{
  "horizontal_flip": true,
  "questions_per_image": 8,
  "encoder_arch": "vit",
  "encoder_positions": "learned",
  "fusion_encoder_activation": "gelu",
  "fusion_encoder_moe": "soft",
  "beta2": 0.999,
  "ema_decay": 0.999
}
Rows from block 3 of the fusion encoder of a small model that answers yes/no questions on an image's attributes, named by matrix and row number. Rows with one number within an expert belong to one neuron, the router's apart. Each number is 500 + 40 x the weight over its row's rms, rounded and kept within 0 to 999. All counts start at 0. Numbers have three digits each.
After each expert's rows are labels from the 100 texts, of 14848, where the router gives the expert most weight on average: "tokens" is the input token at the peak. Only what is clearly more common there than usual is listed. The data: streak pictures of flow and ridge fields.
# router: slot weights (fusion_encoder.blocks.3.mlp.router.weight, 16x192), inputs 0-191
# up: expert up (fusion_encoder.blocks.3.mlp.up, 8x96x192), inputs 0-191
# down: expert down (fusion_encoder.blocks.3.mlp.down, 8x192x96, transposed), outputs 0-191

# expert 4
router.8:468548509515530525482446523495430455498436508477529455520474468518502501529562495479488471478461485470547538484459460513526484483508550399524544464517425554500445526523478541502486444523542525521484560481506517517454496487508450501390453517515594502517461499498504510446629465519560510503559471481537464500461467508500579490515437489397464522536477502404496471507527520483480462528433512469517515444474463437523500515563518500547488531464486476411405493525516580540494435582523522476489509576533474515491483570510542559426591499531498507550477496586492453499502496570518501479
router.9:483539507519539527464440539499430456507416536489537452504450472516501476529528453489486480477436458481558547494476439524492497465517522396522545438517437554485467525527498550500474454546558503525484543492503511522468488487517458479404435509486589515550458519497503477420608486538558513499542469506536422506463469496513559473534450458380497512523474526416524479503546521485507481535447547478500503428482478473505521523537508505538487487473508477419442493526538604517484448586531515483458493572539437488505476548514529571447568535526500525539453499587493470512466516567510515492
up.1:511470518429551424474520522389471519451431502484506433514544578545533497491524451507474472520486474467447527519591608469525426481516530486487480498567519435529443443518542513598551498502467459459530448465479425516495528534491448506480480555504464468534538512489437531500492464545493566463540488527559490521464503556574503529536532546473520492511497518461499469550523499462510533468539532540511513462465480534556566463493465472436475377475468481559506571507519550553501505475452442509529513508451460479497530470521528486486511447589471544559487493486565564512474491478556426488
down.1:526522514479557531504444476525486558509480440474608472583471456481498471537496525476526517512491461488572467497541559598527540541444520525575523552545427493509469413473498491500498523459409557536480479491461476550516506508532489471469498500500444490514580449487537562463554491495492544483501480532478508476524489453498454524547419467472413540433432510475467464438521521470534443468538536507453531470525491398475512468508475545556439485511529542446471502497497514454434479520483453483540476456414531515439493497478409531489529582452513550565447491525478519521522512582498491437
tokens: "high contrast"

# expert 6
router.12:529482482432531539503500501547464496506507507535496544475494518468460528534492538527526468469471477412579467540513546497527390553571491575509436526539507544494492475543540536496447504476508569453451503465509482474502519529448564528600499461438508516549542455414541546547476530438530500522525455437521486425489496518512392508495464439583432528490551527503574548528495478487516525591516434488518511486430476508507563523523494579549491526491507504471475546475455485515482559458489485563503517413431453541495504567481504463486500453467496431476467445503512515433464522442551506483
router.13:545467546446517494536525551480468478474422519513528539543475594429564522505414483532473538466523497478457536565553485483494505489566499534537457444468521527547465522526548534483464544524553519492582571485434470423546492521483478459532434453449507488523544493453515559507494487545487475524549490465516551483402533492551460456516469540574454456498493550585595580485514449471538521541554571546435523505524482555545484502443446559532501452524488503477479478466402458539516548481494443527499476436472479501510509467551495463575505456514515486462505496511524527476461536454519438506
up.0:451514434548538543453530529462528437465463576494494495489514420406514488532533491549511492458456454442546429526564462486462483522503508508516516534498509592514468527509536471489511500459576593576520486454549548554490406461468474489501498514467529548575519465517510542469488504522526485515506482490522509446457478525510496523545484441497400517556433539439498472519491448483501477550481495461465530536467497464462568490514517516561558490473488479447536569547516484555520538463552535503533559498578495477474524558477451496437540489422501504457471448520528591419438463520552472428
down.0:504487525443469436464542447514468564508554450510471545561469495594442542554493482469474548568506493543461471442484546481520518530496456448413488534547515444490582438499456477439534537453413471466459492486469492524546534526532602457487535466519526492408496546533487459559507520489492510447474531505492466548539447525503488524480548587521541534487534464587558506475443505526470447440521486542551520464553492526492475469501518506518421531514499550546540529461527456476470468492402517489526516447449538525522509509530505504488466518549485466564494548508459433544572473478449534583
tokens: "loop"; "delta"; "waves"

# expert 5
router.10:459518415588559497460478532443560456429533563458475507544533445492561490503518485549494454461479463520501513479498456509493552484433587500498509507470509592487494511510468520536504500485505502529447481495499527505495399490447523493467466485541452496466504480539501473474538399536475552486518520536510576525422481507500577472507470455477516510508425437475434447550516467497538504526464485491490489564516511564509573499436533485490545511538505522498545481560554471499528451495560552454473456577579469438498538608493555483479504460449549484600479457496550542507526498522525415455
router.11:471535442567539475479463536448571498421535558434502516556488450515561479507529504540486428494463477494510509520492447480493537505441564480476547506452476576497514511509444493509510490479539505540473526501473501541478382481479516459444455478530473472481485479524500517453516431538518571468507529530509579519435477525476577475527470450444511516526441454464451433543499468480518475499494527450490480556491485547521606508488537464512543513541492543454507525543498478494502426473562560458492465631613476437510523594483532525466510460447525520560463432491556490512531487560514470488
up.0:526462513518513543457529479604495513511489423495464545524517489557466496505440495410498517533468544552513501479449561495530514468501534551482498518519492493433476488530504501523486584497427412381442474505585499520534518527553479520537461566512526512412473492500499486560602509463443463461439543552463459524538490528475527511477569588530543541497515496530454471509488566561498491516538520537490557470477566504497420437490451485493486512507571482576457494425523531459459514485477441541538485469448527492482526412511516500532521510561470471545529467470474438516525517431444504539
down.0:508499471499511469536518496486540554499621480489468506534484486515483515531559522437506512475501570514481518411442529516605477643514501454486487551510503500524539464488462572500486476442510452496552538442512560483524484495471479474437513492482417480447489530496525515491499475492461510478539524498444518467470503474524473447563502581478486490534450436549527491493480356597502486473484460519544504514499470483535467503559538538487501554507505449491486543521446400507527465513462484481536472446533554474588544490471461521529478455421498465494535445519472471584529516579449548510
tokens: "fine streaks"; "waves"

# expert 1
router.2:545581493504490462508462497475519456453540551493540574547456430558537460470533502490462465554461508510503498506503452508498524472478557430460517490472452521481528526472438513489535492443536474533509548505531451528523398514548477474440484510502526473497474523509533532535513447499537587429521587520511535549486473533466579490505474452421475517613465515457507455525497462469435471467488519433512464575468447517477567499547516504527545516538465522471463464500491502496467395543560498478510536614567518430465501507490514580441538462513469508542501440586483430536484525539506475540
router.3:508565493512510478519455497511525472455562574472533593552451490559532475441527505491478448522439515492474484497479483522503526482466563462443532462498473525470521458486392526495514474460527491503505551469533433509493371505536506475458460496472506442467522493515522529552507425508554563432506538518512554525453479517462567508502442440441479549563499490471505448520495468470479491482486526441517487569465434552521577525517540515541522507536522529470488496520478524506448424500553498476514481614569476433449507533523497545445528483480450503592523445571486409557494521560517518569
up.0:503575525490548501566451501483514476493547524417529527532469547482596498505508470547485505429544492490477485476537531493573488535509485474463532483435494499525520498518512550525457476502575539607569553540459461494500469467468484429476445508518503516495520482487536485480488479540482527537583520472497536532409496481525496496528445498483500429549418519537557506534524420463469506442489544514469509525516444519470581528488504494487497512498420548463490403542475382549522502513500509489415477563493440508477520481543498528524518460501527479568511371542561500500511531581581454489
down.0:513468519457479496463570456491498567530423524532454446463541516522509522503443510467525534523494546482506501514575493472465506478468518502552455472512568486482477497501497452490530506543487487500476448500516479524562620496498511493563500483572479499467473477527499471513498471496487484500413436510533537458685516507467544509534508423520507513484509510552488537483502487506480486451447489533510426555523508535489479437458492508479569477480517439503560557504470529429548556503520507483535515365455506457488603490490529468471486477511515518434445613457476600480529547461453520515
tokens: "high contrast"; "fine streaks"

# expert 0
router.0:426527417612558533430496520451532432428528561458488471533528433497536486487498500555494500490455511534480486460502437517504552469414575506513533534439525581500475504523461495525463518508461532528460483480493566516471401503456508509429485501553492522487486485529492503466551391513471497489525508521482533506424465520507556472541466438469521519510436429481425418526525474527557471518485459468485521533525517541517553480483526456529529504507517505523549494546537491508545469501542547444529462600590521440525524575504562510458511478455533501538462450483507538498564490526529441434
router.1:498554468528509502451468499484510436441558563497523517520475418540509494513549481492460433499506490498518532447431432527525537471463574465506490486509479567449473530496494568566531475443507486551437508520528517505518402513485510508468480528526493493491441534540525477513556434468496565473526582527511514553464432484516585477488464417459497516543432433473478441520517467496482478515437508519561496559482490525495548500534558541529572527529466530473494467544560504501455439583507537485470528576557497468470503586467563572460556399475521458569499451542486482476514521494519417515
up.1:478567520479459497515460554497509511443505494524503484485466397525463476534600496517471461534574427470583471513447464473544454486475521453505506486538448473432490514451488522489603470433535469595533489495548458563472479523503482475514507473415530494597465553523495457494439555498521462492461545522535490487538461501541439512491493523461455508536494537481468502485504494461439472523474554503538522592404457473507515522554538512508526451517513513479544514489584480504396463510499542501490531505463466514525476559510537568494547479475441513527545542573462508435456407566465526468
down.1:565491497530537450498475500520457435504513457473527468456500597462503496487456536512485527509586438489491513475556514505483473506464433557562500480535472471455542510457516443537525493565505515438436502495491466468533506407535453471538529583548552589527495442502519550499480521520487462510569496469484518537454591476501502450497454512435435467504578531513537477549522560505520605493510470565445526429505518456502469527412452437469426497452493513560525437534460559509509536482510463498474413487446532566460510506484500520516531428552476463510549473499536530427527489453494479471
tokens: "waves"

# expert 2
router.4:510529452526521564447465541488551435467509597476521477510484401533520471513476454472495441530453430523516516496458419530522530458482550485512510507442439575536501522519488514485499494492455475494468524497557492494496409511461483527439438469466496501429494503482525535460542407495502511443478510501449525491422490543463554491507447486473520522513502426484505451553514502456505483538554531540523511556456521544497615493530491505532520509539450518492485465511524512499460381509541563489501484637605486459481513598480557550512526470498524472545542449520494520527505511536543435552
router.5:472511435567524572427478498501553423469508556470509477515502420509528470482478462492509505522465486561509544489438421534508570445446571501533535526422474563512525524515488546504496527522422454505445477516557517486533409515490497527450455512522499544422448517504514523486575444496463520468502555517437518530429462537475576469514472466459526482520502420489474434520535514493545491531512498527494503543498518560446540480506508458539504470527471502522494414535521537511497411518529547472480494653595499463487489588511542548500510465502536493522520467488509515510535505502548402537
up.0:449498543522540560549490469517497450511513423455489454463440504506489548504449496460576475488506491448505541534445506518507525496486438497438548464467523474558566429435535562490493482468528478582525517507488423426440509500457499438486489472453479460518454558507492502569484544509505484531507508489532462444548510418470442525534468600519453562504497526411473481431527523520491542572431506458500492438495463562477477511455503520495574503469466507498476472491503511517481523485601545484456477458405542580460508455498482502449530551503489568552489460512523459443507481616501475524
down.0:554521496498501492553494564524449530448454467462495498482481494527531399541552486526500468497541510423428485506571497494455516478453506550535475520480480493535542490452548546545491505481497550432531441531519503576519504541494498506451467505496532529422549452486407478529475552527496480467495533531491496560489443586539553571409511518492495480560498493519557482549487550391518458436532560508485498595501495475471488504540484483508539570521549508435460527466509510568503500509453453543455473462507472366529539493436585550516446484541498505553514517506490506515532540505461501587
tokens: "spiral"; "saddle"

# expert 7
router.14:508544481522521472488493515485574487421543565458523571545433514548525499462546515534498442488505517495488526519477439462491535506441587480450532505506475542465516497511427521488483473470545516547500542512469420553486387490488508454476421470483490413529479527489518538486455442510537536456515513524545578557467481501437566462463447458449464518508486455477487482457530452483509503481473537417492470570467419567502564530506557515528503483534519542448497506542459489522453429508593529425481468596551490438530519553531498544495505497450502474578508447535524458556499492562526471546
router.15:500548537536540467551481555430564551439544512472562496583460496495545494501539589535539406481497500516496496532489439451501524511476507471466570492423463540481526537489463478503506475487548533552557524547422448532464427502481541440455513473469483447553507479480503556433425495557551552465508460529522580555464520532472570451505457479422497482478490512455453475479488440457520520462523541423481494502455458493529578536559526488514520485543481545433482546524423470528503461421552540470517490575523489457562459549469478516487505540472516499479438447508552505506519478565528521486
up.1:510564530509562530506463529471524462407524576452565519534438566477543459492502506580538493431520477416472476498528446483464498503490552507450487508495480505488474568604510473498472487558531542528557520511487453560475447514473490448515471459483535502574536522463494607429449488494540418532476429499545515522430499516489440441529469504528432466500533490498503516510541492494502538514586560467450512493418392531501585522480500515532462486518536555460521507540452487531454492468526494503497424565523457446608463507519480548520495537507482474493482460518515511505455458532564508504
down.1:523525491497516508493516449501556412469555482521445451506494536553481548528465531499532465491524488485450474475524475425473540433504511462525513483489554503462515530465579437507528441546477414524449449546454484423528550482419596516550491535540469537530478567459543488539552496485446517497543511515534491594536539456517564482465502468527527475419516497468527496439507427538526570420512507539559515501554525521537476498461493466415577424497479460579551474540499451476542562509494495469452492445450552474455524452519502508506497486489519484464466515499529566476537540486418426546
tokens: "parallel"

# expert 3
router.6:488527517532515479496534557515437486444444581528517496513484478525526397503514447503532503537516507473481547516465440527431545416454570471470474474552515570515517499536512564489540486493465458513456487497524560507475484503527478535357493501528501522472425453492472524474504460483508483504493524545521469515484450555526544489462498573465464475576454460497444486480450495456497434551427543473516483567531455500462462465482464508521533569525464462427485483533595504577419520516461544482493548567539411499543487586497570543517581521528531533583535532510493497473476476514491477472
router.7:512529506521513452482517575502467475443456592522517480518464446516532422473543471525516478508456480507484538503482462521443572406475523476509488496567491582505492521520527533509572474459480485558505506514501572486499450463505478529378491501513492521473454455479465476479466442512499495480487523552517462525485444571535533491466471543451492490561449469486489451480477515449489495546411535475493472555515476467472480477486487503518525473548449469407509490551603480580427482523520568449506522594556424479521463592476578550511584532513543531556539530512514536474461465531495445444
up.1:531502497461534509500472547483401462452501516487496486543482566546554484461513435522479521524451525457428508470508464508463532517447599445488508492437517491496497494570500489510489532537447456521499494553504531436517537505478507558426426462521505499442572475505424576476535417473524573508504473496471504456430526631532487516581514447459465443473549418460463490564443469487509502466541462482491497542591459547523552513472511520488494556505484486524474495522528493570564505490457535468569382523525467455531504519533577494493499495534461499541449508528549527508550524523535478498
down.1:527597531472522548497463431543517472492543502467526573475561511437528508445505566543551502414447525429547520564496556533571507577466480567476539515480509505415485527498550520471517459437513520513499543497525485472516373461391500423570492508548433515548475543488569492519482475526482516487567509476506570491516525472422491468516490461509515519463489482495467502491605542531523512507453503483490462490494499474471490505561532551491478467512508519539503466502471545464396517566515449496433505513459476545436547496484448523469519420460582466494564480453504524490480486479502500522
tokens: "pair of whorls"; "waves"